A small image super-resolution model, trained from scratch: batches of 48, 61250 training examples.
Rows from block 2 of a small image super-resolution model, named by matrix and row number. Rows with one number belong to one channel. Each number is 128 + 32 x the weight over its row's rms, rounded and kept within 0 to 255. All counts start at 0. Numbers have three digits each.
After each channel's rows are labels from the 100 images, of 14976, where the channel reaches its highest value: "top examples" is what is common among them; "peak on" is the class under the peak. Only what is clearly more common there than usual is listed. The data: simulated grey scan slices of phantoms with and without marks. In brackets: how many of the 100.
# convs0: first 3x3 conv (model.enc.1.0.convs.0.weight, 192x192x3x3, each kernel summed), inputs 0-191
# convs1: second 3x3 conv (model.enc.1.0.convs.1.weight, 192x192x3x3, transposed, each kernel summed), outputs 0-191

convs0.111:119144142181103122096195137118093108119151114135156144079080113164117143101137137132177123127185198109157106192166199104061110138164110175207116123152115114106098085121129139116088179122087135143180121086125088161107106061173180042101097112137116127128113140119175155119136096114141137103101101123104116102151078115105084085160143144130098150126152127128134153100113091113156206099162107174119115146168100129172119156114162152071151135112168111145120084124183060155137113132183120071178175134153135116171105169096107138136115103052066087093117128096158094102103150182105158163
convs1.111:169181159080135117211107149119133160103109136106116134150154146130127159148138135115088157123072088144111149109068084144227162112128144086073161166106170170107137131105104100174172086133145129111101182176131121127122157183104128175144100184093189096164150113112093080139152167069117116164137122143142188126135154149118152159134128156161152147081096096113138101190174131143101067163106135126140071115111117112103126109141123118154088151120103143107110113151097133088119187141087130166063042108085128140117145102173139135125139139206127164138066124137107178157137110083143068047
top examples: chest (71)
peak on: organ (64)

convs0.180:151100102120127166135134133136107113166095141117103092231181116126129116150159146117077101142154124143110145172162106078133179116020094148137167127136152152124154066132107099164127155150099123135110090158095173154144135096143068165146108126123132163106105162144112165140111131097118118162133117154157142105088085152154122068144141166156071102156160124149137118139192190139114022147159104165082137109158153155098163099130136091138108081101120145126144161166128165094122127090162153109111116096146130126000101160117061097104147105157110118126144114098153104158146081177136144177
convs1.180:081163148103122138121111118085102180139176104112135172111138079156109147115131125131149177122140110109169144099146190204104083181141146131088142122125073109120116136150192172120122091078134126118117141125175105115103101112157165067101206152134110082118151116143134096090140098135165169062132178105119158178139185125093165167119149106095203191121105126120112150128100077100160231085097151102160159152087104103140126155129102164089113206173174123148120174083130137180165137186117117155124095165115129120154162094117180128112133114090151143087134132172132195085165160097119106143
top examples: chest (81); low contrast (65)
peak on: soft tissue (84)

convs0.61:105113100081131097124131124098113162158106154099249107227153147132161169157169061072133131139150120142174116117201117145130154122120097142118165095124130066102100115117104102140188095128094102111165144117105132135120137135123152134102122114134093148076110172137155127142127112097160075149103133138116103122113086131097075036153130107107079172146149121141111070196092088061085116184148097143156092135115168177101187091145094152091101132163132088103102162106157188147133120154115148157148186122106127132231118147122121131112135144126081134147116104094117121142141212150156122113
convs1.61:123176087145126135137087130195110144155146206151105127083072176158074106085121195120095120187105181105094105135108157112120091116116129119143096098100149147114115092167159146128103153140183135077089130160091107149118090118133116091140174163134087108170113087134131150131102185151106161061178104172133145155158120131127168185147126129162170079094121183115155174155186138160120139117138128083111150185163088080161092173155145117159163123095123117160143117104112057098129151125090047099131025101120117194147163105154143109143140135161158137067106113120139121059126090121095117122
top examples: noisy (78)
peak on: air (40)

convs0.96:132164144255106153122079127104177142193111081089060147091075152139116145122126106120152145169137152049100120178152177080112167157106124098154142150089129180110143105136152147137187119101140056116140170073102109108179131107101145163180118156129119136062166113129062107149125115127195132151106108090083088138161115124145134131148118111158141129125164153190142153127137081147124134089148110208144175128112148145124110100138105152116183119123126160105160108106093195146154155175113147076126105139162102113177126106185161146119149150151125060109115155129134094139131110153112157043
convs1.96:156073124066143147160175118173083108115132149165144134162173110135159155133117135123117123122148127205169139076099094147133117121082149150080115099170107099084125200126081084136112110140130201136149092171103175130085120141155132086087106087100140128168138163160138106118120134104097118113165115132125135130066159126122102140136211189101095121117076076079110115154169132113139150160145167143101105129192134106089124184177176105149064151118111117129120185113145063085098074102119084199116169128089151145152099148070148132101142127138078166142151075178101185124149123111159109203
top examples: chest (75)
peak on: lung or cavity (41)

convs0.119:124157039167180156128089081134091155123099153171019104184112118150112112108112149108061127100076144147136121159091151073121114160145132130085149126130192152139162160168166132133131159129098143131085148101175162116136113138184170221147144093168140112143111102166107147124146114107145110158117132109137149128058148176136174110135082148082094143129087118131156149136112160120124066077119121181096093124123156109108136124147149105106124119149086168125151067122094189166126142157121104141096138109123167166151137120140139096156119087102165103085131171145159141104107000144141115121
convs1.119:151102220085032104129129164137197125162159120119164139143112123113104113137122125181179126147120112168150139088219136179136152084127154087146150070134149085112120138126080121148125080119119100142187080126098121120163085150078101069124111175118085110098129156078129091169112113146136161165171174087089070140150103090159081091125121126143152072151149157130114069094162154085165164170098135073125144149117111138172164120139168143122107148091178081119128193134171057110113092113072153143162160147087085122120125105119140133146165123144145106164191104135080120097150148100120141116
top examples: limb (91)
peak on: soft tissue (88)

convs0.58:080128075190158135143108118088130133173129135157186065102109098127082087154127082137118134129134154085093125106095119089130132156148167180097185121114092141176092118093110135137173109116159171087126091134113138091127119139143040003109169138141097124082169112144115120160143118133135136133144151100092130133116179090130132109097189138132133129130126110098102099129103114164102110142179057152205135117174076125109109122150152059122140127184157062106073146117127164089121111088140135140147166151062110142150161108100106124173150105170142189196136131064105093089100116095101079114
convs1.58:137130134160060069133109105226097142135088198148127126126128156109201170087196112057157100143115126142142160101130130160140158097110065125145066139127141151077154113152092136154125080123056108141117129141155143171101089119105174160154135144117121128192077097116125154128097186104125075166130152157158155129131066180124099157103117134149141161153099136146104138110117127067124143125110164120222150100152180158102142063146059164166156136044117133155142134113137052151144136106125135114137102123159174109138132148158115125102088128124097112083083138069149134157119079177130161128
top examples: limb (75)
peak on: bone (78)

convs0.127:154122155105132106100104145126148143138096176133035063080146075109204058133061152148158145142090149137160136158085092138100108138155094106101139151110111081121137114135142062142174109194200128109121131142130117162126157104130107070135118121120120112129150113216144154136145154092141139120151116150161129142118163093112146104136119082178132139117130113120075099105102132156169219122165133150120098158109120115100139132090102148141123131173164195141073093137199061154079144163094184152152175117154140085156128114157105086127183149105140123159185063146174114110075139089130167178
convs1.127:104103166167128112123149136120116124125138081133135165174153106170088141176178117153104080110142040108109144107128118135165157142115136163173105101186147158162099182126104145152074132054106104157131141078114121084083128108098151160126172125127148158117148128089116112111165117162143075127146142076060105136073111176174095134139083134059164105130086154141129137139163117117139060151076130124100134098173150130164126116141151080147097149165089044090160135188077189107163076083142148113093166127122114176083114133088102111165109133179120103136097212096081114148160138149111069085
top examples: limb (56)
peak on: bone (29)

convs0.33:126157034070128114081147097133117127111167129126039203166172153126119104079171167136189105097076111119080116075138111125085133120141153100114161096125123149152119136114093089153144141176112096088168199210110176164086129154086114134099105107127144141143092134128098162173131131213126133109111123134113156127132125176106199169109103150059099125158115134134102132108149112134082138099164097117122141102141133130146125150072104124079109118210155100119169090106175138104100164137092131110122033123126085135175135132085143111158117137162141153127084122107138125113129060121086136200
convs1.33:137125113123120167169091154094179139162104146134178061105124136155125108182084108152114167165138127147120135078104126180109124123131091114166057134104099086113066150168127156096107136123118191105087093022156093101133199122135090137137138143106119097111158057071115099088119129083121119172185117110099097124091111091145068128120184092167150100118123117110129173116131148154151106105052147199172163141118101142129189135170142117191162161094139130090117155157105084130128102147146115108093183098129132138100111085176105131094130143143087112055170119181105124143186152085135084130
top examples: chest (74)
peak on: bone (45)

convs0.4:108115140092126121154136155105132117079113120185047129154112110146188107165152098077175163154153106166152164093069108149161155130092135126110058125153102067125121075105129111151086094137163163130053172103113129123096083104119110072115106106101075107161149177040164123162127114181100112123075101142164149154075150175119084185094213155107150180077159112101102112100134185150121096119091128117155136104139133105090115100121196102081109111140104157178144102132151111181112149142099088125136099112101090147107117087123197111107096117167199128121141124100124158115168155126114100099
convs1.4:107124102165125111140182091131110122119102133069128100103152140116055151078113171158128113099082144059118085154139107150076159155093114151153215108057172161143161201123137143165174166081092099104163128162148145155150182114142118192160186130099150163124094064165134150088100148109164148156177125096093104130180086054175122150153123151119093126168091184144124106193098062078140179119155124085132171144164125160131111167137089120154140117100155102099115098155092130116133130148121169107125099136135141097132102146146078074131145139093092138115071111151148131120121079123143192175
top examples: noisy (74)
peak on: air (56)

convs0.122:142169139187165124111088078115106148079102085152127134176187134128132128157132090174134148081136164098127072178190157133082085154141084097128127163083125157106135211095116160073132150098144135148133156108125116112146170169174166159170105134143177096113189100152124136136100111138122168192095127095146097143195168104073161130094121125096109175148121118073095141090108123114153108116114157102107141114181126144067089058103143109163103132071173117088126112131124108146094084122115068103183079126127088071164097036151052122096114133113109122136126126147093158108135134123104152067
convs1.122:123119095030137133163139130093223130167130165132121122150079107158087102169113209133107149168137155170067126098129136114169173113161110113189144120118136141155130109178102148122128128169146096115110103147134135121127167101122111157063164145119077099123063124109152085115152139075135079090141110123135121122059084103183108146108129147167192074103087146155185227145113123117102108119159108177119117134114109118194210137155141119154079133136147130179164134194133121093160149158141162086113140100122125131106132181114134089151129109159170110101194134142136130117151174081154099184
top examples: limb (68)
peak on: bone (48)

convs0.90:145110162153120117147138175125105156134132129064141110123149086124140176115134102072186120154119157081139183145092209097202081111114090096125131118147114145165088145105118156136196172138122123167108125143161120094156138148123147128144116194160096118126127083159140152154117160081037131198066149143132119128063114155119164112149170207077165132123135128124152126146188163127132021113169182162125112123120084154160113114125149096123135125183129072091071036085131120124135122116129198116123113181153102117161140134123151143094132169110122143161189122134112090150113095161138097146
convs1.90:115099117125133147102124117159161129109113121190133162114123145095150103147128122185088101131155107168136044084163077127095153155126159143124097098119144120102170133168178109088092091113140128086126106095075144137096104106170156149090189086087105155130087160132104133115142120167231113083177110117147107148151159096160138120098104043179099108117101153099113131138070128098100255177092078105095149122169158088144122183125109138132086159095147126185194186152152151111146115100103067159122180155053164103123116144134116111135138127146108135116107139102148137106096125112102137091
top examples: limb (56)
peak on: soft tissue (75)

convs0.53:140111105105114129136115131136133149144103145128073137157143129082105089127158115056109077135228144156125125115050150158180158082084135171133145147205166130115126108065099104136146069095126100090136136170107133128123114147155163152094178168107093135185147129099104133128114149142159084068152127112080103088177158123117130064109088161105130143075130097119123097186152141180130173147105052123190087136127176106100125080104105102155119096161131054129102089086144224089119112119088120141118111142186135137048148148112136126173179127083105162139126112132109077105137134147148128128
convs1.53:096092177212189093131132146126113131132168167174165145117155096180137134193157121188131179162074138085147141137154092108111086179134110104156113123095087066135050113171151148117109207134109154125137123102094081103076129101130130101161089089158187149096132167150186139128169133114053146147127110144169123151144133114169207166168189113128108101155144153112115154112113154137132097161125154124142138149122090181157143157146099165144126125138140091095183233138122100148151130074150150113140139091121131131152123114122152125083088150134102135088180158087098175108093160089165118080
top examples: chest (99)
peak on: air (57)

convs0.13:129180055142117128085142154124143145056146087136136198138106129081191124159131081112142084132127115142152146123033155141111088184221109139124138169102089140153123143153069133171188109168130118148192154118183120155090127098121211146127105147170148087166145154122140141123118126180133154129116134089146124092154129169090197139104078113181099150118149127108131135075107116165112108088172157145096126165120125166166089166099124144098095184122149138079133149091062119118130136107110155148110200136134181124135133153131134130096163124085135150153109118122153163106107044191144159173
convs1.13:154068215077102130159132125175120124168150188136129072140133125168059126133121181093129162149127096146132127174211143120100159090123127093150122065154138147129164136088190123134105161119160135138087114130129131123166128161128156133178090129114097169154084151190155128113151117067132163135132114160122104170130102113153077135150154168110160073173130132152114131112132101123113151109087148129135159108122142081073181102202163128127161099099138101192152095157194103190165095160129105123162029090104089152087171085129138119120138135197168110136179161152112106120073140099143110094
top examples: limb (89)
peak on: bone (53)

convs0.116:112108183162135122115154123123104186161108150092099135136189043137154116138116159163120130097114106143153097105063162158140131164075127133158180125142136077075095066153157116147163109109118128171107122110147103131137092077118174100126110142153178130152172115167119161096138123154127090082169054118149098138108143114079131127083158159145101103157100127108126156098187176170159112150152127146127131121147140094163118128142150147123149131192079151137087088174107095144170167098185167097088167118177142098019126057123154116107139185106093094117140103208167109070075147133159120078
convs1.116:104116119141126097153128136135144070097164080117121093134051187076097122142123095089118158132121168119116183203140115099117116036121121138125119168151151161104175110080066109109112176172103155081156124140167131106161230150180095143155122074111094111089110143136172095125117149092126166156052144161110142102135101129159121127174108125137148149128136117128107116192118115108108170137089141092170175128114075144092141137079138127163090111088166101120154204064170133127062066111116124137106118147119117178100112146092140129116104045152145139092133128086095156124173147082126131184
top examples: chest (64)
peak on: bone (52)